{"model": "multi-label image tagger", "dataset": "coloured fractals of 300 iterated function systems on busy backdrops", "train_examples": 97500, "image_size": 32, "crop_scale_min": 1, "horizontal_flip": false, "arch": "convnext", "isotropic": false, "norm": "rmsnorm", "hidden_act": "swiglu", "moe": "soft", "num_experts": 8, "moe_every": 1, "expert_mlp_ratio": 1, "slots_per_expert": 1, "shared_expert": false, "patch_size": [2, 2], "depths": [2, 5, 2], "widths": [64, 128, 256], "kernel_size": 5, "num_labels": 14, "optimizer": "muon", "muon_scale": "match_rms_adamw", "learning_rate": 0.0032, "momentum": 0.95, "nesterov": true, "orthogonalizer": "polar_express", "adamw_lr_other_params": 0.0011, "max_steps": 19400, "batch_size": 64, "epochs": 12.7, "lr_schedule": "cosine", "final_lr_fraction": 0.1, "warmup_steps": 580, "weight_decay": 0.03, "adamw_weight_decay_other_params": 0}
Rows from block 4 of a small multi-label image tagger, named by matrix and row number. Rows with one number within an expert belong to one neuron, the router's apart. Each number is 500 + 50 x the weight over its row's rms, rounded and kept within 0 to 999. All counts start at 0. Numbers have three digits each.
Before each expert's rows are labels from the 100 images, of 14976, where the router gives the expert most weight on average: "responds to" is what is common among them; "patch colour" is the nearest of a few named colours to the mean colour under the peak. Only what is clearly more common there than usual is listed. The data: coloured fractals of 300 iterated function systems on busy backdrops.
# router: slot weights (model.blocks.4.mlp.router.weight, 8x128, trained with AdamW), inputs 0-127
# gate: expert gate (model.blocks.4.mlp.gate, 8x128x128), inputs 0-127
# up: expert up (model.blocks.4.mlp.up, 8x128x128), inputs 0-127
# down: expert down (model.blocks.4.mlp.down, 8x128x128, transposed), outputs 0-127

# expert 3
responds to: grey; white
patch colour: black
router.3:440538538494434481487511561392531454503495459469503416590558478472560485669514489435599512564511448511483495495459459498575389478531466449539507504572545555517523545464452476554546526522432533512524533423476466503520441495445407464480477430497538501473385561421452419505478476467498576464455537434489464453475516495533384438482461465492519616491523447523479380461446477449472534451454
gate.0:497523439418435567506470543570607531485513560577602528491531549518478482435484541487492440528496470524500589573446543502509458500438593551429457467502432513479542562478484506514553528558549559470462408521473466620489516380459436538443500522418508398603509533433577565467495569465544457547468609524566549521528480441488490493528455530427516542533446510480500474498493422503448505382519
up.0:585446516515412471533431505446485494529475428563577529567562464588571434521460499481465545431514487419509476526521554456563485483498541450486517566513410456527548504482545486539530521500488498545458447411394467582537567508579499559524499482508488544491542503439657582595519458455420550428416531485438551457579518552500575559563596530511456584518473462475513494507508491487544416436507
down.0:540520506500428479543514563559511556458454380481516495557542485536503465454425539529567463457461513511510456523438508441586496473439480488522428406494515587637517372468413555437517494439441559404511445485508492536514530470478488520389481541623512499494455537488539430504569508407556538495529516479512501543552478413566535509594510537494461470627409556477471485455508508465472497426508
gate.1:561555451532423485533472482545515511481621510573627525497583503492523423453483557534503459487576569537460530444464431462505512544500453413509414529555431573544511523500552498493500530580533426534470500436579427492582498559521563506426576350530476531481548559495446439516452394491504552460499497550442484524477475499550423450505537580554488487397529512452470490570518438477414502475519
up.1:520594459515496488450491523479526525525584492550573584494587552433520432532500497553534475487591520479488502568467420552475499458480568468589426500547471400515460497507468552482517547561504503495471532517507518399506578593515561481386505505529421510405513496473434523425438457461508526466537514591473549596471339535490453455547526499578464387438550491561444494523548488505499419501549
down.1:570469422466482481500520428557508549420503650609486526451444559473470491478462451553468502406458569526514451499533522456488519471447533544543431453424505560508542515565523582518528472553452568511422535528475517569472442489556569532485532546643497484408501461453545567504558610449418548539512490475476468617492574510489537485498504434469445468535443520444500505464481513496380446519451

# expert 5
responds to: sparse; white
patch colour: white
router.5:536483547447377520493495482542451512466453515522547446461568496472519460557455465505624409493432529511534566473558555579497480471518531532480429420592487459573460565566515524574449472504480578456450438544480477490368479502499497531474543427480502557417562589491512536450547572516453393510504451470543464562387517500573391538453492464517562541439502481448538477560549520424478471467547
gate.8:426422494500478438547505568564518539324460569533591463492465487520498479489506487461463540522457486512562529497527483500438472523556531522497513490563574505491538429511507413449597538508464474551516507472502552548530425423483565539445474529489467484547478490460499453506469444479503482444577505388509396427427508360499544448431464354490486501531546588572479472394464442487494506490431
up.8:617412469493465529523461561478460588537423499517565522550501516426560465476495504503504521458494522534495489584503513475444453574616544533525421508488534442567535520528554466527552441474509509465572490446523491501524483529466442532425514559543471457471395500526602516456590538517495512484545376596528474551488574400569449404487538395512487446493484525562526451469519574518633574534488
down.8:575576454484441470518477437525505459504454422499515627523470456524501462524583465657478495549453513486526454388473524490490428417517549476499502472471437559408521430525466540470472475477510447553452533473593446560462419485472534561485513491507496550537528488518473576431459518469486558425573492578511500554504546379402476435541427542455523473489441455536447427449565446531508453512398
gate.9:520474584537504571562499478418497543415542385487546497452429500494416493455506456564574525570560407418410555549522555470418512485484459494535497533445583475640521569548547553509522441453521505482447533416560499498472474533486497535466602501526530422573540541567491517502503513565490506494495540524481511503526508495477618569460468361484472562449438505397553536577505497475506557512526
up.9:484538450519541505535498496482531481546518498535527408479489546477540541512485411464444408404445484477435515560519568511551497563545589493514490454559602504521478436469468554622509493494416444497470479520538450526454475494522370525539485514472413469463463510512472521503483455548546601508478459578575490548519363525481475579527474387503449579544644490565533467418475562477410511534491
down.9:451529491561427524416455546496514519493517443435408525521546518521498494580497575483466490520463526510536415441469536490501523459520524540403462463534600457515451606530485508501554510426426379558529507545504510564440508550585425378499503506477491477476480537430464510510602529473521495439503533474473576525465646614527441456524398448460507507406407517471458516548475529534421499448519

# expert 2
responds to: orange
patch colour: brown; black
router.2:458454493515476536571496478472510538379555403532566520522450466499529534456449530511504443469531488544478391450512589524500474505508556501545437576479514479516438487473478539548526465478494443493404504525462539467464481487481490429489345538460598467486506454530547462455449476457478459513534500647523505581536497490421480558456558450497483591511566500506466521517422420486558401636622
gate.8:438534462514375453452528516647562461490468509498502388486508504533616594441560557349464548524511449512460489549509535582545504524464453506491539461450488454526467488468510470551436527577542541452531447621483477436469510432515568495558548521551552486468478491489528499564491467530555490479589513426437454556554485512406585497463490579468502588459568492471534513448560521503475538545449
up.8:577450554536445508454510417487540452476514463449440541503442520369589596512525478530515517464485537504655443455580505472555566466440564482456429466538524493449582538517536527571534442501521470503496455490507565562482460421501470570474487436515468441531563466500494482545422553529460551436425546598576568406527515547553421470509541489506522514384435463553491507462533457583555492509472
down.8:496316504459514532490483554435539497546521549564600520432586466534480433506430571527473439410476435509434521473553431428554553474469469520564445569499467499456578518500503402496478505476419588483513561491445539578484532551549517547501559429468523500396554531463540452511447453465469557462476492514463391535492533511486541454513508463606502455517547564440516514602479500499472558586493
gate.9:516490483524508513529410496494604472403547435480561459484490522558518477501489495450446533593510487544461505501479364467440555501574477581475417511513527448482465500448513508499405559490478470459482494481480500471433496479454448517443529598511576471548432497448495479503514607563504531501509530494464589437569458537446547451535508518540394533526405533559586469488426515610544680544527
up.9:548505448495490405492579470474461497488557491467592531578454560517534502438499604544410449570428454439495405509394466528503504449476547449418470604543472481465475451462542525409565448490482612460478473508540516502482463520473491487562457419541433446496564542448421535536515461559544571562439434398521474504459495524551546454490510582549524537520549462498428525546515491513468358518481
down.9:512481577547447554526630419490571447476509521599447459518486551520469632490532463508556510536488446468565564603489533489572436553494418614538475449560567530460427523538519413572471478500534386510542498479530374414503488504558501476498491421440529478523492479446470564511467503484556562472579519496535482472468553489446527485532584506465561528480501464480520528465495487520442610456591

# expert 6
responds to: blue
patch colour: pink
router.6:422532424505456417481526525479491577496531577459503497506557527482586465447494521592513463397524440468387572513470467575524523461573474520475446440476508544482630532514519518471404498517495530498509493485564537541402500563513558572483652454551501535451552433530475451446485529497494482499419514481506374456488536493525552527459452521491395555547452467456506537499579557466482558601429
gate.8:516503493485499531521368483581461440476491425536502525461519429447407532524546487518416593406465483458583579449563477546485515477502523499522480523528572441643477494423493443552536503524623483471490495530494546570435620532606515498459390468505519459422502513509392538521502490461459442441509435492445515533536481532429509462507525462545451439506531446495488541468485611406513535479517
up.8:536516536502589483502504530532452528551503554464501543503455490620433396524452462450482450579552491424517534555526532563511469493556490501473417407544426516428459507452573484532590404515415501537555448518474452557564474481541574483536473499515401539557559498519546531450558573492509527447468540434501588593609394603544477559512467515518568501581513534443524482555519463507464569452485
down.8:506558437517509594422489495431538495473436543544554558421443427613453556564544560422501499569485533408471557462500597494525471520510483443567482433532511370481510527491603454510489593598527551530452527417510523425515572539462460595474525503527445526543446479499483549450570515524490463486460458470445510485418518398460501502512468517520625447489537524511589477530514503458489561511426
gate.9:465473588468526462528507579458530507502481456533419483518524586477496580419507530522498490478549556557529427576462528547575535507453569501391562533499548440413571558455483601507465413484399538495436506512567557524480383459516559607491517525447378511502528484469506462541478584521513429525563487542478523576467471417459438458472446543487464483547586554582436545472517466528472471438527
up.9:495476543545541479559590518488547475548520542484477540407515570432451483508507507529518565513598487441519490583397466463467530498468506487514489532497419490520461549448446499528541422502427508542469531517549485492470434405541421533544565575504435440512530591456551498445461650591527540496586475489419497665506510540476470432426409460466542549481543463560520540496515464404472557514526
down.9:477514556518459526499471480432456558563575427438497443484474485454402444552567628592567580469484518421531487516470525520554477521469501497534514568586467475482539491577477520513431512502505466415472510474574517538427471492510526608563548550517471472492482558422431564533467511533561521498447448523442533661407490535510474440467518513517428550475483444472419542546470516545437450492364

# expert 4
responds to: pink
patch colour: black
router.4:425450428495483573556557450416458484526427555508452526539478495545563496466505408519592512366500537507515515501514548556556509580430535515583457519623495529530487508533498535494469513531434410459471527485567460565492501425450472442557410456533575481535519589596464542472449498621542474456473493580527463456474499448546495591452492462409455460488572497457473472603459483468477446548521
gate.8:478522533523530445494549537476522510445587472570521441461458533491558513519519441521521500598631495465485535366540484506569515461509444506435529470409586475455520449494541582581477559493519471542440557591480540449522488479517565480436483539558550460603520529537500529406455515512503507542543549410476530625444401525548550476532468538512467362518511471460438453465504593498411496528477
up.8:521544553504456464424512513511532439591476517449476467438493521450363457452477544534485558454456591499495478534515476542467495561410472503451500572501469522505527506471470472483599406520566493439564431414502458541492510546494503575525425467474411592477465459557568429556585534506453455503587508559580457414529578499511383572476506610476426529496481480563559525492485404459508460520542
down.8:537514521496517539458469565588617518559473473531547486367479519504447425540432470626531483578464505442458490565534493468466421469431510483415444420535562543501534475500498466564456432512515529583544355513489481568529554502396432513562505484541522543476498520567538520509510507470519541587482390539487415443550502492438522448537500502512436497509487541468479506371447550528451494457420
gate.9:502616492473500536448467613529503478532479528518485509419532476472474416529475509429479517489529397448539617492482477569468522506403450593535507570509522527498511518529542540499460504415543513493522583565575515397493536432492475549513456503430562485536437489532623531523556505502423497601483511478518466532564614494527556429517542526502575566492428484396492506411485586405544489440487
up.9:527445591453484453544522392453475520523483508496503501580568540551469613512518472584580543502508568527451443512568505516567465451451519464503481541464500484498438523520475519531596491649532551524521531473462430588512532601517512587509539515570498612514475584494421483555446528433484469417441460601488520490453407530502525530582498520544487546461573475559490501585581467530508528455582
down.9:578463467558438524557511442535525497549490533475516422441432482457436522443470453474500517491461490563568520450482529512554572451433462477469500477541553519433617533521525433495504531469615478484563491513551443534481489479538474533552449428492549553518385435455438385566578457494515500444509501557452577536478605420574461541531493434407533517450469557540511571551612466576460443531564